config.yaml
n_mels: 64
vocab_size: 41
encoder_activation: "relu"
encoder_depths: [2, 4, 2]
encoder_avg_pool_shortcut: true
text_encoder_causal: true
text_encoder_norm: "layernorm"
text_encoder_parallel_block: false
residual_init: "scaled_by_depth"
optimizer: "normuon"
muon_scale: "match_rms_adamw"
lr: 0.0051
lr_schedule: "linear"
weight_decay: 0.05
Rows from block 4 of the audio encoder of a small contrastive audio-text model, named by matrix and row number. Rows with one number belong to one channel. Each number is 128 + 32 x the weight over its row's rms, rounded and kept within 0 to 255. All counts start at 0. Numbers have three digits each.
After each channel's rows are labels from the 100 clips, of 14976, where the channel reaches its highest value: "top examples" is what is common among them. Only what is clearly more common there than usual is listed. The data: drum patterns on synthesised drum kits.
# convs0: first 3x3 conv (encoder.blocks.4.convs.0.weight, 96x96x3x3, each kernel summed), inputs 0-95
# convs1: second 3x3 conv (encoder.blocks.4.convs.1.weight, 96x96x3x3, transposed, each kernel summed), outputs 0-95

convs0.84:105142092152178149089103108099108079184103141143111148150108174147079137113123117097136108112192084138127103098200137074116135200144106146103120112157139151097135121191112161113053186130170118141145120131052128174149178094173162102132157131147157140135083138122151150198117157103149173157
convs1.84:093079117108143111096108122152115072081096121138147116131087090140187076164135176124141151113118122059050133123101134101144131134085074101056141149096109106155139111108043087175059136121121137120107142163115152145112105157101087145113085092108153147132183133160082106085110141080108076143
top examples: rimshot

convs0.45:048103098132129081104126091124132084110121140147140148082102189146148155092137136145100100129081183108144075097132141134082127173086092074106167168098093104131103144106080091099120134137100157139131150146130118156088113155128093130083142108186103099078215118111077133113071052086146133131
convs1.45:106172119109173130145146171098178110144108157155084085117139141159120091085086081157121106134114127065127168156099032118181128109088117129154144044150081141156138143145137055136113141099179099137079093141171121134160146146129124118105191118139117175129097081083162094100086137167131153125
top examples: low tom

convs0.52:123127135109072151080110196159173117060129126076109115121093091128154155128135138134087134000101106139121145083125164134092128081122137171109058093129131152134126119095103111155160076117143137141106164038124090148104095096127180091091129112111118157123129075132108139138093134116099134088
convs1.52:218120087153198080202147150128159100152105122107153101185191095093101105139134120193149119200127094160104088140156125134146084136090165093128203119075130118118126136123123076144157108130066088082137086142102101153126151145094149137115122092151101132129124111157144103137188131114152108133
top examples: closed hi-hat; clipping; text has "clipped"

convs0.34:168155094125123102138116123102111139112145189152132098088035087149096170086095100147124089111134163137103060142158126165124171140067091135146156185098104154156150168157094105159099111067123039105184136156133102072093114156114154102089118141064109135118102133123125098090117143166110135109
convs1.34:127087129080169158134168141131176096148118124111132157111140156037180065147142149122126140168151143117107130153100155083111144119154096133176165115146091142162094135115155147127182101129126099211146076072205182125135108097132181177110149174130181117102161168177101097133151140121122129085
top examples: low tom

convs0.63:097105135061080175155118109054111106091104071138172148134172125108110134118127176112061106105063075086155119131163132133120098090149121114086106094139142111147104160120123089098173163071090157051110101126157130093053153091114135144089156155080126161126093133102092105143129160118109101095
convs1.63:132154173165187112133122112184108125152124193121194104219120165155148137097099160120171125111096196114125196164097100148089152168125096145125121169161151108128157127178140101096062111075123117149158175144120098091158168168126104088127126140094112166110144135137198134150134167143155160144
top examples: low tom

convs0.69:103170074055130143075143124133121114104098135035161092123095031113135143095133173132131148114128107132106117109049139100129144049088140091094156090118114145128172124151101105092082131090096178124122186138105137158152157090145100094111156123109115127051089119118116108097114102126135151127
convs1.69:148072072118135130137176105179089124172110118142125146174142144107169123195055133119081150130110124083083141138134125118145169097125134106165027161170077075100083166122136148124049098183129068077111084128082098094123114117146106135131101137132133133128136133142151146156153094121102154088
top examples: clipping; text has "clipped"; bossa nova

convs0.86:152119148143066160159082091086146088060118150125101089150116103099113158086121135141118102114118117137142156121157150112130107040092114175123125068110105076123103114151131164133091081119193099127160136074157108135155103135110130130105121238093111124115128114089132149199185154156151084160
convs1.86:103097159082140113089096132120102191143096170126137086122062096087088081096154135164178092132161122083179089133126098097099121101162174115124113087136104119107108084088175155068153128145083105137059131126107111119080123124119100100092192135153083138107132093103101128108081103077081112183
top examples: rimshot

convs0.39:091136102126085128115142165087126149106111129179101129151126146110135126074058142106076100161172146100084157119145109148125108134093123111094205019128101146125126132125146186107099100116109098182090101048146136120148132106158155131049142144122074193122108138118170144096120132153122110176
convs1.39:155124121074148117136099158154187152113127142158187110135155118124046146140190141145090134123105130141164144129110062104154095142100130159179145051165057115151192159135125138106200109129188119171051097114132114097107104148140116136181151111093148113141139117058158152120139132084120130109
top examples: high tom

convs0.58:121156163132129210103119108154170108155143152078114090145128072109162113141164096115115151131101122203121126102131203122101118081102137125159140145122071101102153144121129182150090111139144098170169161090084136155108114135058143166120144111149108146142113190138203144127221136158146161175
convs1.58:128138107128124103137116170143116069088089099160152104152102153109144094148204096117152132100078094100110089092166135119102092096062155088061141190086153136099152124113099137114056135127122124063019086124122084109098167156133090131124129119135117108128147105158087111112108097168130087103
top examples: clipping; text has "clipped"

convs0.94:097119141140157128092122107179128106105058118113117128150170090094081146173204088132152150152110088141141085126089166200102193121168121083129193100206169075159111147071139084144147139100103129168124133115072142142145087112138104095175098142099124109101134122130118084153134136090120091093
convs1.94:145164122101156151113135096094114101118139120140093087139109121083177094108088159104114082129208119152121104168135066091146121113081052131103062160099099126143157132093124115099060129120118131058111125072136106198133108077101128145116143111079115113146078136159143055083125117092138131180
top examples: snare; cowbell

convs0.7:098179158138097151145111084171105130107148109141166059109073126152107126133074104127125148093144074086143175124149119186170106105129152078082125134105170178069143110119105192126131141159127089059123120094117028125088142179075167143118105156116142073133129122110166114115152136135144104159
convs1.7:167030119101096101140162131099073099152128154083089153088149139133177113098146180117108133164137171143161122137091175128160116054139089175147140156158128095150063151138142120103152175101098129175145098098120166111132123081123116067088176180158152177082181154129156106104131142157128128113
top examples: clipping; text has "clipped"

convs0.83:116084154100102117172113231123186140125151162060107126155118086117163145074168139134101175107185142135124147135108097163098162105139142091145106119185148087100106140087153112131168067144173163150158137121157125158146132069113116134099131132081152188145150076118127119083172063121137153166
convs1.83:182189109193110154111165092081099099121092065097118070103221117089081117162122091100098124108080083174116096164136105112096133141104080180105103078117110149089126140158113119115115145136089132147086095132117149126087072131119133154120083131125087092090126114117165145165120108088106082092
top examples: closed hi-hat; tempo: 120 to 130 bpm; breakbeat; tempo: 130 to 140 bpm

convs0.6:170101157195122124100110100113137139193134145099150099089117221083159103121167139082145055062139113084128156089143144136105135160114121138143146088139081146127127104101153114171093114148112108136120145138135162083142068167068135142104190150047101144148097135157098165085124121146080134101
convs1.6:085136153094070140168070092134064151118102124110099150117120042090134091174132132123113141197137097145165081140133099104135084193174124129104093147125175172114131177119109159092124115116170158153134125124077130120137187144160147051131056148167134091170110157137157116177121116128149156138
top examples: rimshot

convs0.89:142102162120131120109112106176138129109141196154155125102130102100128106092108112114090090094167149088084143188101132154112079162137110115110121111134148112072089016118115113136168119165138084045069111108119154123123103051135160079137103153137077159085141140103091128132148173176123124175
convs1.89:139178175130040088151069123086097117135190126114153110121105126118075108162101131116140123131133129091150090127091196137139150139096196106116094174087137163076059124073068148160146104118141143066126155134100159111095164108087100136100127201097171144165131132119137106100140154151147129091
top examples: low tom

convs0.0:141124158115127095118118106091052118167138139190116121096108199106105109125098069110115152247084137151128222187094121158085145137097164098150100123145100093111130072143155142151132099133098126088091129094067147122104162189113110114143079090140124128110128142109116131134136138142087142116
convs1.0:104106079148130152133090109152183107151102152073153094126104072148167083154162148180124114073162131145063026040130154124121127134124095125148168179129127125153105113104141109127071172073123102101151112097165136156128083109147103122174164110164139116132129108156145120156145152123212116136
top examples: rimshot

convs0.66:117202169087132144114111168151109091151066113190146104143136130100127125110107134120107083056155148101124088106087120129148095138136092141118138110115105117097117139109133186132121157176148119092081119069119062048118139084136153139091093085101088087167081168083106093085151150166163079097
convs1.66:089066139104115120174160162136092125135096087107180146193072119161153114097099174095143183169104096189230154097108120167070160151117109149125123149143119135149141100147160116145091118072168171162101147155142123169145130121152075130146084139117150122152086101079156111111109130083077129145
top examples: mains hum

convs0.16:118114105170131121200154183107149151134112126114080182113139114149099090083161142076087101093075125143109105072119145070122147108109102110125062102082126107126107140171106063162186074185115160163125116167131097127097129174124139153042116125129157078150103146132123108102128096120146149193
convs1.16:162141098133142204095107146195078099162136099121142086150099156100158139138132089171187069124146087175136189115124129155143113130138145169107124059125106164112163110145102117134132162071189130113110091070102091135188147103175105103090067078133134124117155110114109120132119084130118069170
top examples: low tom

convs0.71:111113139103145141132088028126088109075122125171142103135097170135143157097072111121092128162116181125135134145154095125119142128159083147104151158078178174071092057155102108129102174098108135108171094142110115090152132094156129132057125170115086105072142161122177092105151171165111177096
convs1.71:118137155098156083078146114126169161139108101151109073138080140124123140122158066131148132101132089114152107138131147107139087148144127123208121101094092093110170163085144180108100068153063140108159197155104136088140129126172172095144095141082178141118102152199099191175169153154125084146
top examples: rimshot; clipping; text has "clipped"

convs0.11:159104101109079143155101107137159119168102094090132103100099094177117140166098130129031167144117050114117110136089124095119056110110182115102141126147097076143136139106146097128080109116125150126154123100115136107153086130199147132101132115092038145083124139108085220107126109162107156125
convs1.11:161151199112135157118099080168123155072131085141126165084110100176133120128133089128139107135182175155135143151154156113155133182134068130130145138125166133112115127068133208148125119080118180111140146157158121107097173083084153109146139157126148128154095140201203078198122184150131129112
top examples: high tom; dembow

convs0.92:157179082121155139104108164132140230169069135125085142109119135114158120159121144108123109078096126162150072130088121159111131138080137134133131184102080053122096111127069113168155100131110112152132167170113109117117077150089138094168114089136113137073169129153074119070147127087060124155
convs1.92:128167176141113123116136118180162065103157083135135136161162164130067149103120119074159154128203148172127132116181090142149122144169141108047139105123150155102175116110170128154133127104141137120100164097144136124157136097132156176153105105110108140211136091202109130069182120159157085071
top examples: snare

convs0.43:112154145133091131180116081088153186123138074081139087127131117144166139098112127102101102096107107125136120133090132112145130141093128117193059092091127063138074112086183147132096143117149140113041133022159082198102096127117103104128098115098069140103132149105127131158124149137149097152
convs1.43:116138103166168181123055153112147124087097121135149102052140096049066051123099159123137131144139119101067121130133134156128191119139135137115078077129135161125144105155141137140101045097156067144122140196057152096133122144115139120132094117130096122136078106107082121118164095134095151148
top examples: rimshot; breakbeat

convs0.27:089174128089095089175092106098166077135149123171143167135152149095115126120131193166136157085110159166109062089133153133128068133129091122106119064116169105137120109125141143049114182079179053131141104077136099116093121154158119113082139137091096152088160167153149151150092083146122123091
convs1.27:104068128072127134118083173141139154100114168087109104106081135188172110131178089067133153139169176145187183090130199113142139147162100132204158147115082156155122144139139162155125100078091134141152095125109111155170150180171154183147192118092117114109127149145141130155127163153123142169
top examples: crash cymbal

convs0.46:138133109155208196148140117103144107085131110167093150133104116106099138134127149142143091165078084178138141115147091098099160093166100124109146142115134143140059150132129120192111056210138118155150195144137152105127126130143138167100109108163126130163118103126132107161163068013130117160
convs1.46:099135076098082136086134100105080142154064131048070174095093152156084160101150046111143136128165148138113126144086127153125126120108121115161111085160164177077138149110176160091127110073113142115138135152100075115130161056135122143149144156080097066132105169132109154164129147173129134084
top examples: clipping; text has "clipped"; dembow

convs0.59:061110146090097100158165157165156097121111138170088142096106150131146091078098137136115147120128087097077087099133186173101130147061121079094080139123133157138058152096151119123073087113135080067117082096113171150147170112088118119116089173119093131129067157142164122184127126113117082088
convs1.59:123127139114160145134158075143098149133161097098085136108131141113135092117143089120130127152143086184086156109115190099143128163084084098200114168127143121061134122103163171169056178086123175085148154149097086162088129150119100125101102136113166152098161131157146131138066078191128102204
top examples: rimshot; march; clipping; text has "clipped"

convs0.18:203122138078108066064117137118064129149140097128122105140110115154118088103118134138157057068136131142107140150135119091176139127126118135119124080064114123130105101133120102070097125108108161171111134108128155161138117105102093090216106118137080142098119159161173144150187209187134175104
convs1.18:153188149139137141151136115172102136101070191164194095133168054218155209139109100144162156148156120137149082111117095134116128135100171120171177151113157154133171087120177126158104104118137148152080142173121134134126161106124150135108122118168118153128152106189073105097147140111162116190
top examples: high tom; march

convs0.32:146136092086142116084126097167135086074144128110128155151104136102094167110124144183101099112133111105076123075078090191105132055052121112090129118109132205104095135135102146103122166158131092162131119096150118132176125101119125086150157138118112099187167110077100053127123089154183101085
convs1.32:130160115114094016115069163125127138238139108157125143147137113156140161153091115097164134118171172169129112133157079077180152095163063154178130118127145035122115088107161147125106129131174119091123128131142104149130126119130143133098107151105101187116104154168165122123115141107094156153
top examples: closed hi-hat; tempo: 160 to 170 bpm; tempo: 150 to 160 bpm

convs0.70:123113126121182127138159132135121094109126149071107139145095135168100145135121187112119088077105176115171089156092103095118169099126108185075139084163165114087096136169127123087171189149152077134089087121231118095123134150166138147136084128082123172087139137152068146101155113155074144098
convs1.70:131097125163078106184094159141174180110088152124129117084188148140148161104090079134188176174162133148100142115133173176161154151137124117203128139104157167091160125135161146153123084108139143167151151122102181130133189112115132111100216153127140123191125139149089092150149071095144146170
top examples: high tom; clipping; text has "clipped"